{
  "model": "image VAE",
  "dataset": "rendered landscapes of hills, water and sky",
  "train_examples": 145000,
  "image_size": 64,
  "crop_scale_min": 0.8,
  "horizontal_flip": true,
  "translate": 0.06,
  "bottleneck": "kl",
  "downsampling_factor": 8,
  "encoder_arch": "resnet_bottleneck",
  "encoder_norm": "groupnorm",
  "encoder_activation": "mish",
  "encoder_weight_standardization": false,
  "encoder_depths": [2, 2, 3, 2],
  "encoder_kernel_size": 3,
  "encoder_stem": "deep",
  "encoder_avg_pool_shortcut": false,
  "encoder_widths": [192, 288, 432, 640],
  "loss": "l1",
  "latent_channels": 16,
  "decoder_norm": "groupnorm",
  "decoder_activation": "silu",
  "decoder_weight_standardization": false,
  "decoder_padding_mode": "replicate",
  "decoder_widths": [48, 96, 192, 192],
  "decoder_blocks_per_level": 2,
  "decoder_block": "plain",
  "decoder_attention": true,
  "decoder_upsampling": "pixel_shuffle",
  "kl_weight": 0.1,
  "init": "trunc_normal_002",
  "residual_init": "zero_last",
  "optimizer": "normuon",
  "muon_scale": "match_rms_adamw",
  "learning_rate": 0.0016,
  "momentum": 0.9,
  "nesterov": true,
  "orthogonalizer": "polar_express",
  "adamw_lr_other_params": 0.001,
  "adaptive_grad_clip": 0.02,
  "max_steps": 8300,
  "batch_size": 128,
  "epochs": 7.3,
  "lr_schedule": "cosine",
  "final_lr_fraction": 0.01,
  "warmup_steps": 410,
  "weight_decay": 0.2,
  "adamw_weight_decay_other_params": 0.01
}
Rows from block 4 of the encoder, named by matrix and row number. Each number is 500 + 40 x the weight over its row's rms, rounded and kept within 0 to 999. All counts start at 0. Numbers have three digits each.
# convs1: 3x3 conv, stride 2 (encoder.blocks.4.convs.1.weight, 104x104x3x3), inputs 70-79, a 3x3 kernel for each
convs1.0:481409470504488488503488468555589521522494489454476504416496452532532478477554489424448444516499521462516584503529545533563520555576494559500475489506442514502495560575661514583490466481512414427428479457555531462560500501531492522395544516491549537509511513526481450566
convs1.1:467495552543536500462523471556503539519498485537449515490446425517496520457498502547504474552462473446484509518517511483481501508480542518479518459500471504493550501554504475548556502485514430403461346493602366388483512516505466460450535528550497495526465466505524520514
convs1.2:507529513530515536509521465506472532529491563584438607509520624535532484525450451521503481469502450519576614504483536498472480545537523481447425471472439503471502448472471519499465510571471482461489505393478478578498527580455557533485520551536540498516500515580486494583
convs1.3:455458511440449425452408473436437459452435548495445502494490526506477515510480449501499511462423458495469457463475509476448495480458484466485474452461477521501521476486484477483522418473465438422498573431535472522503550510551457461448574586601444480484489438479487477378
convs1.4:468519463507454392513565421522537531507581509504516505500551603521481545496440451528499555529472468475468425531537539541534531528514592525465519514583534448430499553543522519498560510485549482488534454388503417367482480495480494527515466482497498494526486524494475453477
convs1.5:511517442492483512516457481494539441511473447558504514449502440461571509456433490473517454476519521479513476515490491488538470542591554550553587536529495506509416534519542511445413529589519486464503528384564449439398527502519514487511495541478527512509516558482473425531
convs1.6:526533516562479597537542444515482503437525520510556480540522531496492545469525475539521544493453513520638533506534510513529457534570579532499490438415466502484475498494488483526454560540636522492494465491545516431528509432456509543457509570474499464493463418504472436368
convs1.7:488467496510544521436490404512491445474499502493526502540482380516479517487549503530440482494530535461487475510496525537519493482419501547527530533495438520507479444521556484536497498495540516492479513517542482572422501544593510524502499509448552546545486509490489559487
convs1.8:516446469478512551580590645485471514512469529545530480473478418534536505494478426506487466478531507586494476510493507469473482452449505502487530484522507482526553532504498538507411460427518570478471485517478502504451502495489545495447543550541497509536525491609474522614
convs1.9:502476463435484464523462488440456493504503483516541492487480508496490520577607499536522540497515478493508544506502535525549591523523562485493527494496537455470481419434443487466547499504544472472498474464518395479553459477526505440560497458536521523495485487505462478462
convs1.10:495526498546549524546522537491508488464511507531511483484487420575581505468508411467462425534543473519534482512537547470599503464506454465444428491472500528465455516546519467454461518459435473491489525597426484420470492505516526532550473533562515442507525534587502544555
convs1.11:494511481465506484421439431474550487475513489485504477520566512423367457512457433509512483476484452558578466467507474490518500482560516560509467470504474472435493417423465462538420417515473486522503527497476386639464498409436434458533558480597549473517467449573511523562
convs1.12:485550480522532473525567489470495425469530496456505463474487517515473474487562502519482501491527501436465440499541538504532563524532515495495495498514515507502469480487481436485507487449507413519428522612457460476407530531482524555539495531462553512483521549490505446475
convs1.13:517488470482361482539464621484464502457480480500440520529528459487513433518483496540512543502449421518461512490463426482459507477481522489522539505494552485439412508523469543498514466460484528471536547504493477467384513560562474451511469465596539538553435553481532555637
convs1.14:508532534499411517478465517531547479539542459468502511465439440506528520558442492489464482556558518473479485511476509477456497488437470470485464464529553475423485485500506524521484479455434494475470449491460555492355526587543444456504452554439511545497442542514473528490
convs1.15:501482462471482473477472475463452488514495476587520509503487485593503467508406466542535543487539442540493476502492518510516436425505431503531542504470523512513523486501479427510443480618449499522550402497447406617490493499481525525488479453455519521548555526538479430485
convs1.16:465499501456505513486434461461427491410454458499489506509542567526495529468493412513496507528542552533483512460506514490515494497520501519551517496466524460443481470535501465460458479542515565545549440504557463468499538595560473462452457464491485516556507481498524462484
convs1.17:569449497513466513513504480480505506479517504549528556488511440490516473433430462532534507470459538593521543533530486558513483499480459507473498492519481503494475545553562497479494520517483491466461522554636462570498468502525471566525533449501445443523522563505490504566
convs1.18:461468500513590514506488466492507471463569553506486594487577444430559434503516472526573474510523518516483504516493503521554569567563528490484536522510525480511477503520538531530605460526456475485492596462522505551537484479495450406450526542485489454469493477508466423492
convs1.19:486517493508513487464420476497523509506467516540506529457478504488528531496492554459470507468423452569453523479468500528533602500513507536504524522546533501543518517497470523464487519486463521522545487494532561518522519486472509472485514500535529483505484503503502473635
convs1.20:511506496441512484486478559510479487517575542437460485493498476553555527519500494502490452507455482511468492473477479495484597531491555491498485563550503487478393463503559527492565528515495532514499475460626469564441557613612527511497481441496527526519508543436498497549
convs1.21:507504470510461473427493446470475437479505479497578497500485516467474475501530515478465454498532515479569526491469464476442420472457477529509449416343384485506464454434495503501427489535532446515482496487492511518577462468453463525549531575509473459511433447545519537515
convs1.22:508518488545516483465422455478520471534528505556524530544500463520519477526472515481492497507445512500429457530508511475488536557519489501549481518522404495509466520436488536555588550492490509535493519517540442486387509476466435505522478461480489485461527494406465496523
convs1.23:489544538540530470478527459537524494480497479456494519504505401466511450573496502559473489584518513516527486479508502499460464510490482514506486523473441452482454520517513540440569473447543476480479501475455502504636522493484517524488468477473481465488440508453463528448
convs1.24:479550519563550522535500505466506506605554593462415489474548546479442406569542485460506479632510481425473467490502492539609533507552495534551537550525538507499454482451484541545514487440452498496495456501465425501441432398465478499536499444512510537573548542602544464557
convs1.25:463462481517558503494424417473484485474510541561455524534527473514499480446499464477501480541495528527446411474512518454518501457519458530510467530513484490551520456420438513489512532630521501526461533546494465452393475538498505489522529534557513526510502491506596530627
convs1.26:481470548482471429476524440526522504509504472531594506517561507468445446505543434429498546444455488468470510497537493464457393415467414494507518512579496538486455486491497474488633472470547470509486585481515575404509538479475503498564446431444498520511470415386468528488
convs1.27:467488456490530481484439467511501478464508502482467464513510475505508444498516522510474469504471452491532507493441449529514487501504473545525499512473494503482529455461477525508478433437420495431490474460496500487541525557504515507457473432504486465456470521428431462432
convs1.28:493502490506474529503508517492516485519509509448437525510503456532421499472583533524479515545504486407380540495507534477475471530540509481502533491503507525551459464474483534524529476393493506523477502554527599407462505489477509504483470477493453496498464457486504525515
convs1.29:502501497463484457479484439477465454476511559506515491453495553485551595495522487493478500454516543496496444504543524524540557493481491446457488532553612553513544547539436552596420546491478520512485514484478494547444517466423486513502457538529484525555507546530481441489
convs1.30:511504503547529537494537479529493521536520441557458479532467450528496519525481534445458456498550509585613517517530539543522546527524542518514527520539473570533544542564551514509465519568509561510526451430478491609451441476477486599490512504520497461472511557532504427526
convs1.31:529542480434515513480547482468538530473553441460531421549469585499432492498598446509506508497517467516538557569577497556516496537554543507486529585548496509460434474492517471512474422470524519511523502490486491463491467480487571566560538591607537543497522532559511638447
convs1.32:492488508486499524488415474554518522466443462469697450465452454525451472478545515533478502463482515511555495510530539456542537508631538538564459443489460539543601478543530465494558477459526476496491485550449587453482508529515531428480461509464484517451488474428507484442
convs1.33:458480452416440469450419439438463504498467488515461459500490508498466586493500567466410450469419438463433468516482466524528508491572491496546485526500480510521554457533522491476582511530478494508503428554490500478474501562454603559474504539532491552483548480491480408478
convs1.34:495434464489500526539522536453475473513524508474441476460520488445483489526535510503522468521494528536542535513514513483512523476485492525538510493473472474512425507497489469453489501509513475505474574482451590547505537525442488445504498539544491476482488447468511457530
convs1.35:451486469525525519503467520528470518533485521482484501474528495432531442472455490472471500517541547499488511488493495522585505521506437494499459475454469475513449507510499544503533455546513514459502462456480647502420451486476491484443465533489511484475498463396502592434
convs1.36:462409513437519375410448462474487443552504384526503458476436519557491455516512581459457504510445456429484496495527538515482480527454517492512487531570475510443513503488495509499464443402439514520500466480456445578451475549522445479527489471512484456484460528469514518567
convs1.37:481504469515506507492496486490520472504501489471585505464444525427443513539495501493490463437540540484544522497478518530549519537543496515519523574539552500474470510486516541492482533485509488504480462490484525458505424508590489489557497535465457526483519487458465447554
convs1.38:471520441490530528459470509469485481473506538498516501485480519500557531469502429463438468459395462486457511552533528515511511477542460485458472498475472482467501425477432515545563544579485472513505495480481439467502494480489498496519500471468490476465465500486411431449
convs1.39:501494473535490449542493528508508427528531431531541488498406491506479466515520486491460432491493465550412432504525478509515437517522451484538472473549459497509483483453542475516493546515518518542475414466603513458581499574574518579492465485457456565500538465494508529590
convs1.40:509482516493501588489452511496517482465486453501522483512468539506603543488456488478441431472597544518516522493504517501525542473467475516488490523517517476488518481468527483476455421434437527521431544500585516531498488510539459563547467519516545620518521560521511568483
convs1.41:526508489529534577525422419495463517530499496526502438503424520500532557460519448459425441484510495594567473504501481493495480484492530529502473496396456532461453477480506536465463537499488544453502509499518498426578468470453480450492542541529479562460515426527537461489
convs1.42:533531523561499443490523572504514498468457498540548472502516589476488452524527508521520575498486526509443460496524553521468558546492495567495453523486569534534462456456460417479546575484537539618532535500478516479546577504414547483574513531475553501493580489441474562458
convs1.43:532499542525480435487491533453511515492430514552487475493527506519546449516519496468481522490446499570508503491501433570577461477511494499504434491559532460481443529495427509433662529506432495484498550538520494536581495446429515470457479503493497517471482472449522509487
convs1.44:521509519525513538521504544471485510507587522499549500497542502511536561411458493513524544533600529629552472519529547544530551499549558474512462462446438499476509466465485461434445520624558502514512547508535427571505474454486509457485511532507473480507529470521467429503
convs1.45:444564512521484482464504505553490470501577557529553501526484526511508531494518471528467502533556515449493465505519482520572507526563518537486513510513509537497522511583415532588448529534450401448496331519423474590490541602463492521469525454485549533460471509493457516482
convs1.46:501497491531466461529452517506477485500569447489505540524567555472462560503497547533555543538507559416466427515530526493510520522555513507503522449458501556591630519516514440496488455450501493553532549536542531453461459431479519508480517553532517511549523561517501545623
convs1.47:458440421533489466558501537459484481482463429450563457432428473507554449506536532442456436540527500524516521437417459474490493543575524472490509462439482504530572491541520477500521443474438463458488462458445523458548480466518543582582535486513449432477476431488496499481
convs1.48:517421472509520462498468517512524460498459455443447503484519483417481478488463455477494489515512458571542533444494455483518517436547529444498555503541452511576503495493505535503557484594483470501469502519440448568427464505567524446532491493467500524500522556453529534553
convs1.49:444520511496523495466479511534516513517549581495503537533541558520500471483498506486520517534486512519477460519523519466506548504508485563557493467516514511485489564490481530414511542483529496525526486399471490476525505469525503491520449436451504490519494472508489488541
convs1.50:520577547473465507494563526528478456447482458494654517499460503499487540463483454506534516516496537484448455500468486535528468510512470456454461486452468550629570484454452503538553441453426502608515466556475550542538528518466500567530476520403518501549575456501487517573
convs1.51:510492544468554539598625495503497506462515477523510446495557507509506538452533458483448488470487493501517500496532512531519523558533676514498529488474499502545548473521482485517492481497579516470481554511563395491448512463491445470509539513474491491499467463442492504411
convs1.52:500474544536530507510512504507520487464489543469535574520453531478405550463499540489449460498459485490511529520500513491479469495502407506497467561525470542601503532489506484475468490450471476459548466415469523469518517508473514422632491454525467476495506481504514514512
convs1.53:440473508496554501451536428474510566471505534523557431489600511531466471528562436470498542464528504450514461485460479498447449464401452521518495487529474504490516476480500513455428455435553527501473501461497454533520490488509542571501464558489523425534499479504515499478
convs1.54:502458470516483576481484537488495439580496532531557575456481418495490581450461468440476459512525516431400470489457452510447519467533544522507475544584562443476454524481553529544486536472519456490518603462458479529478517526505519474556489475523487501464560517580477553512
convs1.55:428489477485484515527494484545519458544601518556473494442546491415567549517511524476510466519547485541576476478482489500527459503535486481481500528487625480442510487455500467532429479557553432477427553497377508581564508497502567547510512511467532499478607490614482462479
convs1.56:488473589443466525499436524507476523529456636538378575526488562523402523507462547490509553494494463574498511514557548476530556519531548486472502526521571444417485496537385456477415459503413538429510441501483419607466498479493490476513485496533450466415457522456490432437
convs1.57:461499475470525538517502545510480537525527576476466607488462484512518643494513597453448446484578475505476523498519526478504508492486502538502499528524540527514443523518464531527432487434486511436476487494372558574508493542514499495547544463520493522476519496680502466534
convs1.58:488495437470455483416471458532482492497535451437469444452469456512495513601629616511487501484507476508506489456455470521503575543535626501522527491509527505482435519479512501499564517518598463495504510485482520548542548527465536534474516512503545548532511514520484477510
convs1.59:568576532548504503577559543496474484495509565487473490540530557516529524505489474500537507550522508542537521482455522482473480517539532444407458509533575569540601516495474483465507503538511464523467537472523494518542495445458498478558547531515569514539500463487552549501
convs1.60:519493484547513586469611520527529508527424489539573530456520463450448480462543420502549488536493483485561540483406443449504456546483489520524447518502442478516485562483496477457519453366469472520499497510477526419621489479452484451515505538480514488545495484563474589510
convs1.61:477490480498480482543581430552513498437498520501497510465496544437474545458437513536549563486486514489473464489512499486467471582514472537522492504555492525500573460438426535476433447454461474493474508532421518519445545475455511515496462488574507534488497493500559432484
convs1.62:465492500506522517488513480502499502471430430469476458490509503453464492500505553529544543513551528441442436529548534493516518507547562498495496488457503486503519549523506482431464505512515507502560516456460474445476492484495471483496506472509446424442446450438450447473
convs1.63:525541529526530468422446488477489499483412450476448457455475462440475446530618597470458466472402470522444455494526489489510480535554541502483536476505539497497496541591553495494514447444426469515517471511522473465440480453489453491542519534566541532503537558498572553478
convs1.64:512567507468413502513513565481531528512483578520513504483589584478495552480446532487540548465517585477446550527523530493514480470456484495423494490475438502546554484495486513559539555467441468464516529520549503589448512463474513471492493497478528518535519452493507562562
convs1.65:450461455465497486498400504479479449445536440522478542459515491458530435489488486453444501531521496544498530527505511546556538477480513471475479530517507477521478529509485455505564499496489500487478591532484477537392500499439502501456556585544472511469543520449500570536
convs1.66:464494550449491502445401438495549576524515472437454465506522570480484447463461454480504558441452478497481498486486526527503533518551536502494487494548489459463485487442419471528498524529525533476502484489400459461455498433448483463501452525537488483456493517432496491530
convs1.67:511460508540452445471557417521455488504478486446483538475493449456500541475569482433452445432490471445484494488532445582495427501451431482494494490524542536508527570548570500484465437435517528485519519538503495453508492481509532531443501492449486465502556499480573566420
convs1.68:517505512481465540444448500487502528488534485504532580535482555503561601514416430537452553497491492505539496493485532581559618487485490525500499534469459491462470508518521540507514497556452499457488586539517480617488528507553515498508506488500560552512510442542478404560
convs1.69:538500521516493523445471512478535510464491510489523560530451502503467443487553487432502529492463479468530595486482513499568540488524534510493435445514499468513475443514528445569576427452436469549477431455416511336455456502437455538517479524480522507474461492457490598525
convs1.70:515468515499474455502495500496479439502490518483525485437416517539570534516522531507530498485506512509482508481513485490529496499516511522518500481461475510482494461469464512568546491524436467337393574555440542528584490542531468430600528499492521462518488478494536541474
convs1.71:504464461492482464544432453479461420566489458514431490443546445457426417495455523519540481600526478465476534524491482484529513550542508530490465496490487547513512492456501480460511496550498475501488525514459477423510536520526464474507495503473507488491518533493550440466
convs1.72:427450433467459507511504583479490442484483573513503549470432531460448531463436456477441470460471483538577525491442537489475563435465484553533516510490513538504519544565490497502449487551465425436483459488529496468485530471460485426465509466522468516486452407460470451507
convs1.73:501502509461521491552503569496577557492500508568491558483559443494478492583577545545565445486552528487471472540537510492442431471434444472476539475442497503501426501486544483532437449498444476526470574532531467599470494454549540494496484520547492482504492534546467485457
convs1.74:564558518556436545471482420466482450485567465486564520480539482510470625492531526456497476471519523494531518517532541536539527483420619484472547473477462506541627499527578489547466498475499486532495510498551517549479539505549511505460499550490531516486536486424482526529
convs1.75:489467465518567483462564531512502512473461553445472486513536617474489500477487456491505517468463498519489423531518477519577502534540507498506479505501519519499467511526511535521620453494509523423481478532555545489433509516530506436505484538528511499529500458439501575528
convs1.76:519494475481462485511527492466478445465510537462481507501547504472570558496461521500534541546503514466543485525510421539503459494424457500496474536531485477517454519499475485522432509429474484453458507465434447534458492486550501512462474434496471475570541544540435570516
convs1.77:518543537405480558504564453435443472468459536465533521508472487440499436508454495513485459486466504439460492462463503479429546484489496490551495516476474522513520491486470516517490460481436533551486504508478513491452457532516521515502513494532517562513488523473503685477
convs1.78:491512533488525501477489467495482442496441494478504534468547540496548433515563481496484463468497457459478486486506492491504541449490407568547535467510554509513504458476465527524496462435471453517473491524466527410483479484468429441467508550589518535538474488433469507416
convs1.79:459460476491456426456435406481470543475532500509507474533532532465489394493443447512493493528471497479460440433447456427457438505519491458463454466451462485493492487483462422455451524543542491523521385518485482479473481520475485478434534587513476492482481509532499536519
convs1.80:532500548481534461494563466500485503521557472444535436490556492541499545500502508499498512458566517451530474521491501471475490394348401508484487471494484483484439521511488480503513511468611503499476532539542460591520510525502529456454509530469515509495501500462489584503
convs1.81:502442436487501499442523408490526483515444490494494556434412429486488515523569474483469431520470525474438506478469487531525515504516515509579490535515510511499497513520556506555530512487543498456485435518540460512489534561518546586516481462443500536496503556518474472481
convs1.82:467462475500485554485490490470469505462520516463507498484504475483455554531502461504438459550517512559620534492499492452447401510518526454468512553513434542500464531552548534523494454512554534445519517523532562401569520532551462565444516478482468490477457450566506423465
convs1.83:464464441455500480502512533458508477424478501527560621520530510481524514514542514482468468384490442498447439518471506555529476544511540478472453491471509504554507515519525456464415477493489490493517400558444358570526465466398531409560550480568477498427476467482499535446
convs1.84:518497499530582531491487485507502520516489508514595524537515602499497472480492437519502516463518523450461484497418500511478485540439424490438432509472467516508513478474486476483539470471550537512494496416460526475563509471487497534609471474392521520497551454481473479481
convs1.85:504507526501457540483536480482479451539562502474546483524513510448504577500532512500509480458471456521467445489476518546463538494442529515559537536512472490457497497501511549495522498441490556527553522542486473405406508470507546485506496496560534521535499491518444537481
convs1.86:529505508485470507494551533542517568531563525535581491516481519489443532523554534489527480520539527483572525544572538453509484532534570499528454462432539494504559494525502479558466503548582491457387464404404560504580509535548499477522463459462497529487475480505536491487
convs1.87:462436470493478536466473466545516531465493482482476509477468459530570534508487364482457467455480430478567551499535529544571565466448508541509558527490534489493492487502531519497489502506501522537525515475405404455579471481497519504591536485510489469494478474507508497447
convs1.88:494447453497468465546499527515491545484507530540444469482480498529492546559582515472511478518554490516465496492424532549517509499414490500505501442484520542570561523476497527480534554569465542435463462465491456470552461493555477559594555549531443490487450485524447477512
convs1.89:471456453473456474478437564427470513453526599469479595487423459455505521485517509512470506481513531503499532474536502520484492479513457520515522523474543489477456478512460480498521510510518498454514507500471469465408501557512511458503507425471478495502487509537497451534
convs1.90:535567509492503545528620538535546486563467460498534466516477532538480596475551486485478503470576483472451479508547524526572502466491545522535507543509441451546510509522528483547469476483523494506517548578499455495518521547565561456445503564554477491483480417530505579456
convs1.91:518452436474460410433476423547445461547473479547524462495547530493504511454481475499499537466475472459464483484530518442474466504526517526514548482496547503499515453480468497566529558582539515549516498522473456440511487478486508558504499576461507491508497446468420446379
convs1.92:496446463554488549424449454467463498554442476475510468486420470488470526502504483485498507518480451475468490474426434409425470506505506487530420399439485492504491502526497457521447513473470515431503523500433528407580520493484475469569474527494503509557515463550470473464
convs1.93:506536518493486510534546551461504497505475506481560472480562516501488470469574511518539564448550575490475531558588539539547429471546436492521458529550507507520521488481501447462517443474539447416405567517449547434548548509489486433457523538511497505514494387468449508570
convs1.94:539553521495451504515381498493500545451467466576459475539508529494564420495436474552567568489477556583495503527509492476445456531522463517506459518459491513505428472485532468457537485555442560522563502450489494461428502491490484491493508515531511492501517461463478430542
convs1.95:519524570477451532522506562495509514435466442485525549479492506489551520495478539467458491539521557499462517489448509482469515508565532489512503565494430577567495495526562461499566447428494490498446538480509474553459465460459502506373575499451455451471459483546481493565
convs1.96:496492478517410476522527491457519473499460474482491478447456447508508489538541548486523453540513545473454459488473500512468499463457497496483510540535498479545516511545558475440472521508505491481493509472552472528530467404463476424404465562495473479445494511469489494464
convs1.97:530524508527505491506481495499486509528500493516541495480489514501482540478468529504528498493565483481469421504511509523509484524493510480476538467477578490529592505486509522505491516476498478545501489476494524419472494477497443440608453450583478509506464502496470547522
convs1.98:488474445440433468486515472483483510516504523495489474451502469494514523464424426440448415526465513481474516592605599529549557470475519466461484479499448497498507474481497466514489512507508437401429463469498438434447413414494470481528518507480454399488456525480502498529
convs1.99:497482529528544476490476503534549477553515453540496442451604471467440482510549497514540486555494499503545521460496460444485471508462548520531526587576539563516516510492499541550529539468472459531556580463536429455462555550537487473500486516495494485507516475505489499523
convs1.100:510490511492447493540565488530550529509572532497561516496496500453544540499535508523506452511527490531476551539543530500551510501532524498451400466512506459448500479483569476524447530571531470515462482510559531518508530522487495515548491450482543609525522524477503448498
convs1.101:486499533528433544558588509486505535484612498491518471491478504528466574437444529482547531517476536532521534460483458512486487522512621514508544501510502542526549562542505484538504464425444473517487507545538500462403507488509507512451485479490514495511529538496522516519
convs1.102:524494543507560489518490569498511521521492520531478608496552528526503468493553584480519508564487549539466452441435527437454551452509598538506477482481508429505529481470507473494431506464419485544467495507573520499465506470514576520501473473456515476512583589507516462590
convs1.103:516580503549559529577528535488537435509552552507471516462456568497438472469528534472492527473448477537479485495484492549460461483393566467446453512504503480461540518505430506476517512442488521513530452437490547457534461455471480534502581597579511526475528484582474462635